config.yaml
dataset: "rendered roads seen from a driver's seat, with toy cars, trees and houses"
encoder_weight_standardization: false
encoder_widths: [40, 56, 88]
text_encoder_causal: true
text_encoder_width: 128
text_encoder_bias: "all"
text_encoder_inner_norm: false
max_precond_dim: 1024
warmup_steps: 370
Rows from block 3 of the text encoder of a small contrastive image-text model, named by matrix and row number. Rows with one number belong to one neuron. Each number is 500 + 40 x the weight over its row's rms, rounded and kept within 0 to 999. All counts start at 0. Numbers have three digits each.
After each neuron's rows are labels from the 100 texts, of 14976, where the neuron reaches its highest value: "fires on" is the input token at the peak. Only what is clearly more common there than usual is listed. The data: rendered roads seen from a driver's seat, with toy cars, trees and houses. In brackets: how many of the 100, against the usual share in percent.
# fc1: MLP up (text_encoder.blocks.3.mlp.fc1.weight, 768x128), inputs 64-127
# fc2: MLP down (text_encoder.blocks.3.mlp.fc2.weight, 128x768, transposed), outputs 64-127

fc1.713:499475503501466462470519505470507456485450452527562496471465499560442488452440468537446425621520489540498496467506469523537536470498462483544525552421499433497513450512440519491591525459496497
fc2.713:499527570462507549529449463488424518445524539419441503493493491519524548504582511467558531436574473516505550465440490455508478485518420499477433598509593528448486503486540511551484481550508555
fires on: "pine" (53 vs 1.7); "a" (47 vs 20.2)

fc1.737:545557412535557430447470490455439434493488441545457488511496525465519488582574533529506475462540488523476526555523514534491433452501516469453425549548513581439526443483540511485473452451556492
fc2.737:515503554473535537555507516450498543463505481502569527550485533523514510595485487521441515516499478471481500502481542517542516476446535426535522500541498487519541508475443551525555488494540546
fires on: "pine" (97 vs 1.7)

fc1.767:478474566489527533473484483534488526511539458477425517460455559472563507488516451466480509482508483513571496544563491443448508542524476475469431455563506531396524473493545476446505509596466541
fc2.767:453453486530495516469527487476492493474462385584472444492512511496587505480529424513492491496495509604527520492510494489448563525480530528503527510527401520506557421512493464528526482525417502
fires on: "grey" (100 vs 1.2)

fc1.417:535494516572515512508561508523492576474524466583480481447526520490477459452526499496499519522561500582508455467502461461517482474516561508551487475521450509485579483527456475555443536519480583
fc2.417:517431502578476507481495529520522515502494526518490480450510491516478508502511397496520564520529445568455519521513486530496437443464612462464528486474506463535533503488451490420523590457506543
fires on: "tree" (100 vs 1.7)

fc1.649:491470474551478489532549490483479493418542465497531513475481542465522485443473518487465617525537505508470438578486559481514485487474558454473478502483466493522569555466527539570427515487467569
fc2.649:507432493517575523509529541524510535530550532440491444451501446500518475491557453533531399601520432515563535493490495542551453450488568537467561445513523443450476475467515506426486515457575509
fires on: "tree" (100 vs 1.7)

fc1.633:497446499509475569524511526545531497500475434530410485490469585467512527459483469571513515455524445573466530554512500423593544502530438460475480510586507471503524558530569448502465494544463511
fc2.633:474490518541446532500527447514548514520514426510531432453518528507555464531425511506549518493486470504592575475465527535492539478543473559540482527482456578469426458554542516477573450476423551
fires on: "grey" (100 vs 1.2)

fc1.198:483497485549451485569482539548454476543461505480467421492508537398542506446493453505458522472510524469407426542558513475470523521567541480453463559526548485533487526435527521546528531597500538
fc2.198:512471517387492537483488508481567476454500503487509538504531468609486468552508515477537456514484494498512558519431457527470504549480428463524520519481492470492555524530455480488464480402496526
fires on: "house" (77 vs 1.9); "truck" (14 vs 3.3); "barrel" (8 vs 1.7)

fc1.612:461473484520516505448424476444495500492563401583464521469396484441474553427553421519528450513409542521486562406537471540513519469499524502511456467482569540472504463498504503540456532509538487
fc2.612:509524442501469402582569441517484498476501477409543459503512469550472583458505521580505474555505514517508557466447516509503491537488495467489471488531487527543446565534491498566528541510363502
fires on: "lamp" (100 vs 1.7)

fc1.342:620427455498482507510538574492518500542476529509497534501544540526527480465578509524519433484490465522529516541534551544474542493490449512511439484486413529485527470479461467554500559547505486
fc2.342:507492533534497439498530507461517515503475462595487505505421497518490568487493472449494493467475506442454515422527443428492475489500516544457523538495508477533535530611502524495524527491508542
fires on: "and" (77 vs 4.8); "white" (13 vs 1.2); "purple" (10 vs 1.1)

fc1.184:608498441515548520551497597466556519501491519508479506506538439495392411503501480634458478444484458473541491476538451566518470462524533422517495514492487536530457523527520489516494515520491534
fc2.184:464519509496532507490509498506479465501521512499546479450453475490534557599524475461477486475542544445506529520472527520505464453440572456495439505558487557526565584510559475499536425471507474
fires on: "pine" (100 vs 1.7)

fc1.125:496481465513487489530517467555478534502533404488526493505457488455514526486470469552553503458503478480494545610480498568528408493484415463545478516523421461482506518488501511483517570426551478
fc2.125:502547481488456435508468456481466509521515564497457473487523510525527456531532462534489436510525494583430582514458429446451399514511560495512484508459584525515473442400475486464497472578554492
fires on: "tree" (74 vs 1.7); "lamp" (26 vs 1.7)

fc1.344:539523477493441515527533516525494525465543502572479392529524471411535494556490463490508510498428527509559497495412476591529537539456454486487439573482524488585512514520523465514482423502483481
fc2.344:481482483536541556493574471561505510471507534479537531522543490493505494415548512584412522468485477494409513504547488547510434539514533497500465456470496477485488508516564589510492489624595469
fires on: "truck" (100 vs 3.3)

fc1.137:498409477508490505534454494464521482474465469507513463481437522527438485501523481536460452564458416637540504515470559522515526455458471480419535498511469489441545437462484480438517523559417537
fc2.137:474449544512541471585466490421509421494484447521468470495504519545516494439491612548521522442473485549551506449509452544471520569533521539516534484566434503465497567488443476501433504432492573
fires on: "and" (66 vs 4.8); "," (34 vs 7)

fc1.558:535497496490461449483491490469540491442494502464495512531504506471553513522552480517527442471430485472519569448489521494373461540528532484487532544483493538553503506514564436484457530498556498
fc2.558:509556516541527516492509552553511539525504496576468503502491518451518495471473543489478490572515524531477530494508565532555535467467459472530532490467478529480489466476410506535538488550449509
fires on: "house" (63 vs 1.9); "lamp" (22 vs 1.7); "<end>" (12 vs 5.1)

fc1.439:510501469496488513553485558471457504433491488562551433521556521431452539524411520511507450576468392536489529474492519483459471444548481572519515551473528515552503479424458495584505449498413556
fc2.439:526531424499469532370511499520435577490463492471493552473404480508500487421521491509474566446438474558529474490514466461501481575511570471526528451528490572487447542558530498416521482442553459
fires on: "an" (93 vs 1.8)

fc1.534:516394436443447588453538458506505479475528482493554482510456459499463451476486419566489489497502501511538509499512513487531513497528434471508454479482473537462500466459502533547543556524377485
fc2.534:483543564533497466495450491464471523527503494493469487505588572518469546428454565424539542484491537415563520530492499422481439456537542526524510520511541469495559504546433482604466516471491557
fires on: "red" (97 vs 1.1)

fc1.403:428500460529519488487539518518473492535510499548508424539397513484456537477476552490473441439557501519472437519466497503478485509553496455519457580469529560433462463489486483439467523526477510
fc2.403:522521485457486524444522457455547483451524407539472441518552488427492532519419509509444570526417548588533526556560486480488468478443542553469469438470511463601587499513556545528525511499459477
fires on: "barrel" (81 vs 1.7); "car" (19 vs 3.3)

fc1.93:526476529576450500513456488480534481550519532474436477551476600480475494534471513511582488511497560546524508458564549548502496495505523435453543489518515534478484507480505491476451494435498443
fc2.93:435544537515497464505539521499467493433425467539494506506498521612565616524542526494480501535492502501444495516424555463496497432523483479537564518537483498488521549523475502465485513509516469
fires on: "teal" (57 vs 1.1); "orange" (30 vs 1.8); "pink" (11 vs 1.1)

fc1.729:475480445512523552537518484433512538499520451487573480480578532389531458568503478581452568467510551538510496463527538529503451522518497558476509472538416526507540551528505497557502528534474527
fc2.729:493553482549484537421530536486498494453566526523432448500526477455536506537517555441608488554475513467536474516511440460540520453519477527498532531478576481453520496470492498499493456494558567
fires on: "car" (100 vs 3.3)

fc1.460:488460526515544569467529517469507524534499481527492556509486533541471559533572526498434546518497488600549501562542537518452556542500387518558525560488535448475481531496509476504520511513458570
fc2.460:516513466523477517552455439583532506530510449501489446470507465477536515518438538552519516526443396522518485496495508522444550524493570522586481507454476528518560474545512470561533514484515465
fires on: "an" (66 vs 1.8); "brown" (9 vs 1.2); "teal" (9 vs 1.1)

fc1.693:512457502492547504549480479517430488509474504488447495587438483428516427515409512565581488481449488528515527461454500478428566403512526522502540507478496573446564404496493528524464474526548494
fc2.693:497466560559495470555552460507452572497441514528461512535430550473494443494502512516448468499521520507533438458488441464482478551558488529465466493482433551521535487414474511514471545499430485
fires on: "an" (98 vs 1.8)

fc1.427:520470498513519463546471472464576496528482500566499477474575416493481523507528531504502467488496565494402529512456497588533506483561495581500483491540452555548554508491450490570472461482508542
fc2.427:489533474470526505548444506447515463512491540546502550485461471379421472488524575451545484468496480526447518499508428518526424513494547498518480505544581534538469482443503512577461509543473438
fires on: "car" (100 vs 3.3)

fc1.763:542568489486501516419488541486423429520522478464464456530541529521459443550470456466499498533455562497519490505480477483529419514516593483493528421547545517483510519448467509475497522582508476
fc2.763:474479533566468479584505457480539520410526561522527456477479480470502531464472472511552552431551406512449493491561523460506551498480430559468412506440452464469498459493524484478544504427495536
fires on: "lamp" (75 vs 1.7); "barrel" (11 vs 1.7)

fc1.568:482507455527476541504503464519459463577505460502484407502458420520472566446486516517509540493542520573450448474511505505469503475455459477515450528539538463476464417467497466539550529517464452
fc2.568:499535531472470531575493469481470574500535534521504517433518477444534523541542488495487520521498518528509491475459495452500425552523532494456497467418508500490476464502580556564494491536521479
fires on: "truck" (100 vs 3.3)

fc1.630:498457509547485468506497531478572474543485573477519536525457527520524486482555504543472490519518528536457466538470553513497501533529510478497512505440563425468441533523432455584504565495497468
fc2.630:556534395470492532517499528535448512485519457429473480443508536529474503479437517427507453537529475528487495432459491509450556479456524509572512558438441585504492553435498544436437460478520518
fires on: "red" (95 vs 1.1)

fc1.324:537508459532505533485580481445605500525379449522453443504439443514457517456515492445490461468468547496473433518517521412557591489534481512532465490452471579497530458528505481486515448507507522
fc2.324:463454429461543502509469470525493476517557578508490507528443496552428496527477561518520484531500511507526528518551530538473455472475555488474528500525587534409514469480568461485544509522468499
fires on: "house" (37 vs 1.9); "barrel" (26 vs 1.7); "dog" (17 vs 1.6)

fc1.107:494462476511490520515443532500496535523508578564434412549501536581522491471559473459528525500553480567519508511531451484495515558571503408456483588547465444523451527548399557569482537555471565
fc2.107:517437535437530486510494503542525565507526499517536450476485522475530498510421514468479532561469506544497492502504509496495502436401541607477552545515451532491539498420542473428521427492473518
fires on: "truck" (100 vs 3.3)

fc1.36:505487515464478470518480550452448416490452503490518497415536474534458420483465466534441584497518501491550446495514560515546426504478556461477479526502520545492480402492503568478516527569501478
fc2.36:489512477525543532460447493506494603484509501523458410538500468489443520571509526500494467456507465546469454480532451492468546552508487552564454411560515502527536503493462438511457479470533503
fires on: "lamp" (100 vs 1.7)

fc1.596:546491445543554507496551537494538434434494475472487409483501513499508505460558511498457522497503551520527500470454501552542521450519512484458555575455501538462471527430430446528540538501512507
fc2.596:522460500485467521507480448460551453559426576531476494500480458485426458454508479554520505465468540514443518512532482472492467568456497541502543474425435562496519452528483444529473467458462434
fires on: "dog" (78 vs 1.6); "barrel" (15 vs 1.7); "house" (7 vs 1.9)

fc1.275:525499494565474484484477507492583494494481492476455463486439491492568492517466477484509532549558462488527546450506454495509548559469463553494454532529515423471560492532444557470505484496510498
fc2.275:526494504513498477547524489469481494464519447414533567464444481480464500441528583530478462513465476529504519444529473445510457502504451549515467566425622500462513455534500512518507526527463445
fires on: "pine" (77 vs 1.7)

fc1.287:471463573517529501518562473498496464430515461465561496499517467505568487471581479615530539530516582445472418513491485549516530526513415480517481458454501495481514478464521500559506494489565493
fc2.287:513500526529531611520558490439508484474465537500478443475450509521512535519547488546509461550468573486502528540514462574508590524500503479488528500521466500447507447517528483531453522481493577
fires on: "lamp" (59 vs 1.7); "car" (41 vs 3.3)

fc1.543:509436459552428541520531490468528455526505419470492523485507533435535407484553527446522429489467533530528526488524533459419474560513465589566490524607543494430489538469554514568473504539474445
fc2.543:500513517492512477504523511534486598511493530537504434416500463488529562490476459527476516479454521502547504424448452565598485432472587471436508440478499498589555547551440564468525457475480570
fires on: "an" (44 vs 1.8); "grey" (38 vs 1.2)

fc1.745:518418530474435565467552578527459515577498485456473429505467549514449482563517505508525513423562560542433416549559523395502534494458517558532423480493496552468476517554486545503468501521429525
fc2.745:444426515488538474566459458514500505472572485510453588446452494517556511445487476582489495556529543436557567403469475585506495490516467496521585545470428512549526478450510446535548468492479548
fires on: "grey" (100 vs 1.2)

fc1.54:471509456558518531476469527474476516509530441495527557482479527444451447487505491534504468487509560537517519457465496523428498534539512566495529516489472602556488524471492539413515516562541496
fc2.54:519549443571503575486481526521388516561428495490482427497534544517503488443508510482526530498497484586485559494508526484485514525487510475546469458551529505469436448457542441462458460480510542
fires on: "barrel" (54 vs 1.7); "house" (26 vs 1.9); "dog" (19 vs 1.6)

fc1.670:536492476523503417445459439525446464463521522524495512510419556533462480497585463483549485510535450493487534527536529487548479441609590474506521449432561523469464565458492489493463461515571457
fc2.670:498511552483473513428511593496545575572345511520468504486493458470514512464471466506433549434483512440502504473492522498498449544461503502546506533506508492527545452556437523485528535471491512
fires on: "pine" (100 vs 1.7)

fc1.413:499553458528462538482518439495473540458490483598414500486502468540525473516444525480522444478467458513509481516511512443443503492521552490515434471480488493427464563457488462506554506554510490
fc2.413:487529488457548514461459472513515488466520525477436498496562410587466529481464467452538466564508543547482449507541515512522533567437564449534507568531511462470499535468445476525468490480508476
fires on: "barrel" (44 vs 1.7); "dog" (41 vs 1.6); "car" (15 vs 3.3)

fc1.52:559495449457559497516491431482562482533520565467465474478503448542541512506536522442437454499470491556552500472546559478457532483557518578580521511518520536595495482495476552506472498553477535
fc2.52:523484529499506426496505525509455548474521536477473463533528481446440504489515468541465542460532429511475506508453525495504498429499482480478461460478529525458500473493531502537466490494471534
fires on: "red" (100 vs 1.1)

fc1.647:446535544497459441516536554538535471529523509522424427494469540500511459546523519511580472547493519444503491476546515413537482471507533462479433514461523522471470444456417488536508488492484509
fc2.647:396399495533459549500580461498519541509435527535498531467495514479484480532477483562486518525510482566533504519469461495542489522502435511482523493456443474466473544533464524478470468415515543
fires on: "teal" (36 vs 1.1); "pink" (31 vs 1.1)

fc1.577:480485476511498497461604438526544442555503493519499530486516425427554455477512568504447514518509557546470485522572506472503529503484495514540509449585472569468550501501533464501520505459486500
fc2.577:523510508453417505544466548462437517401529496484516496518512513501454485547509471508574486478531474434563486483434517568516447428554541510498534575427507463506464471528485567521472477512526512
fires on: "car" (99 vs 3.3)

fc1.196:532531567521483484448554479465530539474501515463428500454526430480479499519501472500480497468564465580502456565510493486503485487489587497498484495479526461476582571527546472506516519521461551
fc2.196:426480507545484483407521508538549508459512472531554489578456478536460485499462553530513508486508479372536516525508476533483464523508509514545509498480447433473470487546476558469471524469499489
fires on: "white" (63 vs 1.2); "grey" (35 vs 1.2)

fc1.752:544499444459504461494504449558443396528520493471472510497497513509470494496551445478576545486465547406497516479462484484514520552514445505576486490475506445511587465458493532463437466525521439
fc2.752:491529542539451512504487543420545573489447489480533481443496477516527475476438453522417487530488482572540524439483549499462436443528507450523522546519478581529467522583538505475494536492515522
fires on: "house" (95 vs 1.9)

fc1.12:483461525505472578501433469524485479458508530506420410532488501494505523524427522508549565478591527469508578519439516508530552484477541530531484536438539534516494558511441531521534510557538562
fc2.12:545533541540540508415582500361559517543540421486478548496499502431445562510464494476452499465511497517505496510541484492510517539497445541517450531577422488497459476484517511483513477545473501
fires on: "left" (75 vs 1.7)

fc1.709:473468454430509501446500518438544509515437470506527496471473477589539555540454517557445484471507464407517499498490495530516437437572518473463459511495462436475523509605547473461538477442497448
fc2.709:486569461512487517525530540442512445492531513489439513494495483510557491532491420432465522478546471412500454483456448543502441518426561476462519509496483503566509579499530507487490454478523458
fires on: "pine" (100 vs 1.7)

fc1.98:562532483533498581487484595511523477490491504523543570470499474534543430512491487524535495498547510583552496524518515464499480497460433515455511487435472513504503526506422564518540546485499423
fc2.98:481592462440489472536492472516495536443520473471451461574516480475474642545503514495541513487468525472480506495467466469534444512499492481510503484563585456557531471487543490450517459480487525
fires on: "dog" (69 vs 1.6); "barrel" (8 vs 1.7)

fc1.53:438463443492519510479511504497521522575403433513538437492577455550526468525532459432603445449483484496528450504490437528501561496517497518511458453525450474555519481486455555522532510561560469
fc2.53:581521586539504456481503478487514465533515515430452533540460498454445469465554476431501570529550457469573486516509617511482547522471471551454526456433488468514437518485552471512447539455500470
fires on: "house" (41 vs 1.9); "grey" (29 vs 1.2); "barrel" (16 vs 1.7); "white" (8 vs 1.2)

fc1.600:470523471546516600465422543492560508482497526538497468429457508493537535473491490514456471501465490532574532602526522555509530505536531494534467538450489526436537531483485493511484562446454504
fc2.600:494517514486485460522495473487483480414525496567523513554468556453451536505511493541514459538544479495491492435470556428501467484505485535477478507485555445523483539462499465493567444518523476
fires on: "white" (48 vs 1.2); "blue" (7 vs 1.1); "grey" (7 vs 1.2)

fc1.525:455557448498474528529536542515497484440483503546463492534489512485494509460496519449609514490544530510485417535534534464487450449402400511462455548507469503477533504491493456480513417437494491
fc2.525:445493516480536519500488519528475514546490482410504551493480549531467514522508533595474478529443481517507518430458424585479476488604549505515523518476457532521455527490495519475469539561544502
fires on: "teal" (59 vs 1.1); "pink" (8 vs 1.1)

fc1.440:439504514497530470507480528533421473494554514439470511521575447451432502466540537515532476466512431531514526486533458520453549551543549527573478469578487468452501554464486492537480535466523519
fc2.440:539526537536522446560510525469450522503492457495483511463469528533505505478438452456452476428397443451466495439434481506560512560500519464484486422569488453525546488481527529502519495491582447
fires on: "teal" (32 vs 1.1); "white" (19 vs 1.2); "yellow" (8 vs 1.8); "pink" (7 vs 1.1)

fc1.160:452444564517450539480474585534545518444479529564511558423507474471518489493532479479505468521492461455468475542474469508550503622462514448527497515441507513530447519435527477516506461545459551
fc2.160:488519447531518484495482501471503462523546494388476462531456500484471506520431541533511494413468513500514479510535503475488496500604487508480516522579530474455583491486532523514413456476496424
fires on: "dog" (76 vs 1.6); "barrel" (22 vs 1.7)

fc1.545:445436420444513522464570511495554549498517455542575367500574530497556505475527522467486515449517496474529495472502567565537553529512484592530513495530549472536541497524466495529476489470448558
fc2.545:510532592553508476485467489501453472493465486473482620570464498514443532505515492487454541606471470526517502495475406475438479510506462427431492481484487476501489509477512488495464478573554540
fires on: "barrel" (94 vs 1.7)

fc1.666:477489532564437493555488536440512534443530456506470452516478533495529478479527518498517509482545496590446421541509572472503538484489534556481502509532452515556489530490503472478436451546436583
fc2.666:459458524452520496477510458523476469565511469577483538480501483518439462515495545523474484480554447510549566556526502474412435529460543586533492531520551481418523493488506530475478561516412499
fires on: "a" (94 vs 20.2)

fc1.147:490462481465533443565553506474538459491544502535480431530486452533520498506477547513491499444486417475518575517513468479511453485494485496486537497530576564563491493507477440544462572466511520
fc2.147:525487445535454464432508491564460522523493531542561571528542504504483409482581443444502595501554519479458423542459446525534502461513510525563451563478500523488539524483518578482544534563516505
fires on: "tree" (100 vs 1.7)

fc1.326:464568418444554550549481569486480445461498464548531491447511469452550516441524519531374459491536463517548504477482489576520483516490477487443453534522547566537579540523507558475497487456555471
fc2.326:493604423459459485526527580547496527484522466524526549525452487469449518609483506550475556507510514526508522489550511513574456505454481440532502467462476474497468516523506468549509459583415572
fires on: "pine" (100 vs 1.7)

fc1.736:526537533547496479514505471554547479502466436559496519448448469554432472460586484438471435479519498525603457527483546483480516459601530532581519512532477494462551476511492546462528533556507581
fc2.736:419485486532497457530487518435498488501476509432507517479573502523552451521432512577542475440493496491550475513483455423432511521529532528508460524484503492448527569492473572475550434547495499
fires on: "," (49 vs 7); "yellow" (22 vs 1.8); "white" (20 vs 1.2); "purple" (8 vs 1.1)

fc1.24:521539518471488501546497464535573445472495463582480498562492531564455471497533525527549462484523495467425470533524528458501425504564497522528545506564522580542545455457584406568495520487465528
fc2.24:563463534581445463469475508482494497484541532495578532553467563514561465520530489430443566430496512468516543527462523536474516466483551490454488487492530497383539554522418520462555545571496505
fires on: "car" (100 vs 3.3)

fc1.9:539512424445509505503490498507482553467546447559563541535513512513526491475569516454498482473498431561495524417529486468508514423511510566506527437522472497510462471418562451448455527499463515
fc2.9:553500555539480461521453488498444464495418500491502507546491494512456484519532486431423494458493544480461448520489466510481545471499572508418473490400555550502523461564412500558543528489503432
fires on: "red" (75 vs 1.1); "grey" (25 vs 1.2)

fc1.754:516527494515560414502527551492521499596517494453431475585523441490499486484479479497478465517515551516464506528438442476501597476562491468484494508483404476507480537542481497572561499402460452
fc2.754:504501545505443535517526482478512540441467488501463546515485535445530466502551504547500438448396469464510446475537521479509474527429516542521517448474516502481516494518471456431480547574524491
fires on: "dog" (81 vs 1.6); "barrel" (19 vs 1.7)

fc1.477:523513473529506480485485472481477525547490465536525514527488506543487507520485525484476425544522456578530573539510478477488489514513543533510562467537376471487495455527518517521531504578498498
fc2.477:550378492526501435494477559535454400460504496483517491482489520487541477513521521486488494467519439470494485418541460561465442457491521473549520525538430495527486525491399478522519489426543486
fires on: "an" (54 vs 1.8); "white" (43 vs 1.2)

fc1.762:486441423494454545518496508484496397603463501539484403526554446511530526484486495522517463509476514549527600433507573530507453435478449513534486477459481544546470537418506510552535531512459475
fc2.762:497518464507527434470503461489591505504515434554428561525464521462511442504531442503488523433550523455521448540446437444529449513506522530510498434505518492493543460507489459410528512434572496
fires on: "teal" (47 vs 1.1); "pink" (20 vs 1.1); "brown" (9 vs 1.2)

fc1.691:513461517531520503505463585477503492470509525498529414545547596531526475429537442545563507542496498509492517442511432514529545523524528523564541412511559397471422509495477493521502482560487479
fc2.691:548494484568502589522490465476447489554439530475461598456502456453493529432464514453464425491523498429547499454494559525467446489530457465492462506473457521534544518486491578443501556528538498
fires on: "barrel" (62 vs 1.7); "dog" (38 vs 1.6)

fc1.26:506493534536467539560500486466464534507490441452435497514545488469475476536501540500518542554527538414513516505464504438480528453413536523553497473478548538557512496464507527539526497434508513
fc2.26:480459468473495482489387551494498515523489524504517541550510539543494458481531574519488473462474497596482464493490455520502481499563509483491523538539479447404593470467535478455439517509417496
fires on: "left" (53 vs 1.7); "a" (47 vs 20.2)

fc1.308:472517512476498500521543434551501491545499468599515459552500451488480546578533496500452454528491557435583408448478481556541504460545467538548484556534526614503546453462478548474438524501449506
fc2.308:479496503518592578589500571566469493417435483473479418502469454521517505485470500416527528505483441457506490519490554436487485419499509446513519511522525510491497508460572516531514516575526472
fires on: "," (67 vs 7); "and" (33 vs 4.8)

fc1.397:518511535534512510538534526528472531454485514560497452489531526513537507414511558469552539527545483536477473541509497605544463545512582507501509510475466497483476580497456502486439570555517545
fc2.397:516454518521513514533587582521463470502456577529549447467540495511518528428497509468547551536544473485491478559459497520520460520460610531493498478483501456524490512534449518474532487540510574
fires on: "tree" (100 vs 1.7)

fc1.58:479487468561515488572564526564493510528477423569470500576520558491514506526509501536543543527558468518474497475592516428521497470523533485507552502526478511531446505526398504537497555519505463
fc2.58:516506519462468455490533546558452472502417601491477543490502536457531537476516512489500487504530487509449485469482434505557451587546486531468523539437466462549548538467509553399610503560502534
fires on: "tree" (94 vs 1.7)

fc1.546:475409504511423532549514498514544496520489428546492463432431473482473502581500487517512471499506470561522453494517552510557546518520505623431495447476561486509515485491471531502428524483389492
fc2.546:469568502520489453460510473525487464394480420436478522504572520523517503511556521516449571454466471439480521484438428530450499494464474591583510517484450558482483487470524579440566478582474494
fires on: "white" (87 vs 1.2); "purple" (11 vs 1.1)

fc1.563:512419429484549503505597516449546547496494524526487538501515517450491462541523536452467429434481530506500480458576482537473518613492472503486513509447446503543563501481513513465519528506536509
fc2.563:500427566504471499488407514496465471523461477515487494535435551436566503494477513479531501526504534535510490547516528549474540496485523463492513459456509512509482537477383499467474523538455427
fires on: "red" (100 vs 1.1)

fc1.310:551538536465510455493480433422546537444473453454506495487511465559435505555480440478529541465512521501546493536502542528515533421536465532512490508448501473531476534504478523471508442478451572
fc2.310:529430511538502502535469519542544476532508547566532505486453490596515523560567451554428484527476538532502525415487535533492480556485504509502527525473441489533489480501540506462475534521470494
fires on: "red" (100 vs 1.1)

fc1.422:447476476451528482499528448531381504569495540476485532520479450505446546511525429467540469481510495434519530523444490468399420552510470472538499468510456533545522458463531513516506572472509525
fc2.422:541525506561441545554517516498494492470447448496493533495449530448524442518512550469502521496477457546459519532495483552477471501566548478507466461540522433468577493510438514549460480456473459
fires on: "lamp" (100 vs 1.7)

fc1.354:526484469492559520601519520498393519554450528467539522546518499494522511569531470590547536450518467562529489503544498455492472551547541494464552465451576488513473503524511530465511507520521527
fc2.354:507494429483470487474457484447490470508512423504501558474516522453490514441521477455540504532436579409563504396489544423567555526499503503539453528590444522546445462535507506440537492479539473
fires on: "and" (71 vs 4.8); "barrel" (17 vs 1.7); "dog" (12 vs 1.6)

fc1.220:468530503584524527516486560521531412476580537553505480473540477476488520449525548518519476490538530548562539397530470452473492494468505529514501578493532490511461558476519504525465539505494457
fc2.220:544492392508470517499502519507466568556505441478545450543452465420478508503523507475449541502447517483457463544516507535505470547581495536533479481555485546527514531534477515476525491454447575
fires on: "grey" (36 vs 1.2); "blue" (32 vs 1.1); "black" (19 vs 1.1); "white" (13 vs 1.2)

fc1.678:597475447508486503462482488447533496478508432539454540500491474526533557482494551559495526491460494542560447499454428411493464558482515537525549514554497498495517521526437483529575525465543574
fc2.678:522558496455539504477468494510461427488442516472514558552460516564474485429446505506484516578588512471411549486569572476506491478516504480475488555472516505455505513418495431517473487475423475
fires on: "house" (62 vs 1.9); "barrel" (28 vs 1.7); "dog" (7 vs 1.6)

fc1.764:562529589525520452484472514572488493468470439503510463509556488473518440494496472549465510494536482425482561520481495490507499567534533524469491515507561480444508485475478443422538472505441568
fc2.764:514526544507510500542487471377520516474466469497554500482453516419581544543540526559472457555466530526592547519539478508445507551535495542571493526492405485533527541528440497493466499500609465
fires on: "grey" (96 vs 1.2)

fc1.134:496549497565510507438494464555519452530554490477503536525484461502475443552516547468391493475520529532553479507497399527441494357485569496512454441472470469446526473497503484533466464501526584
fc2.134:572558474482427461540538512428506568484508486447528511449448501540451554470455489421521512514460471461544574481495574547463512552524527527488472588447489485498496502471479540454538487478521472
fires on: "red" (100 vs 1.1)

fc1.309:503407461463467524493513553517473477514425447512525532548533508470475464456521517541459457530442530585527468513497503462502604486503489521498494403547524450415546471479483498436506445546496572
fc2.309:499526523586502533508576500518589530555526454472573479536511491458481484474530537425492518451495514475496436461482536467533533512479458536462501516495468587560564497531549518458496505553428586
fires on: "and" (77 vs 4.8); "purple" (22 vs 1.1)

fc1.657:440509435507511518508426534471506480498508529453517515571431542465569451466493505417524454468427497573488540510431543467493518542497537491439514485522483463541502565460522428567501503418555472
fc2.657:490519525449511551485584552518557487517510542520501459458449561395454516469529495538446500526520513465527489479545469483482559480466535491560481504478540497540516490508431519424493483565531466
fires on: "white" (29 vs 1.2); "purple" (19 vs 1.1); "yellow" (17 vs 1.8); "and" (12 vs 4.8)

fc1.260:497514501479560459544501443525529530526528441573519569534448374479534519463552486481543495520488526507524437508523473492539524550483475463510546523510556567480479454494454553470479453547518484
fc2.260:522475534434388506521484472440509614461507554437526538496516487502464530491486496492521476522506432451544587467485490515506483421489529519490463548499485488506420486516508461468470493465570481
fires on: "a" (87 vs 20.2); "car" (7 vs 3.3)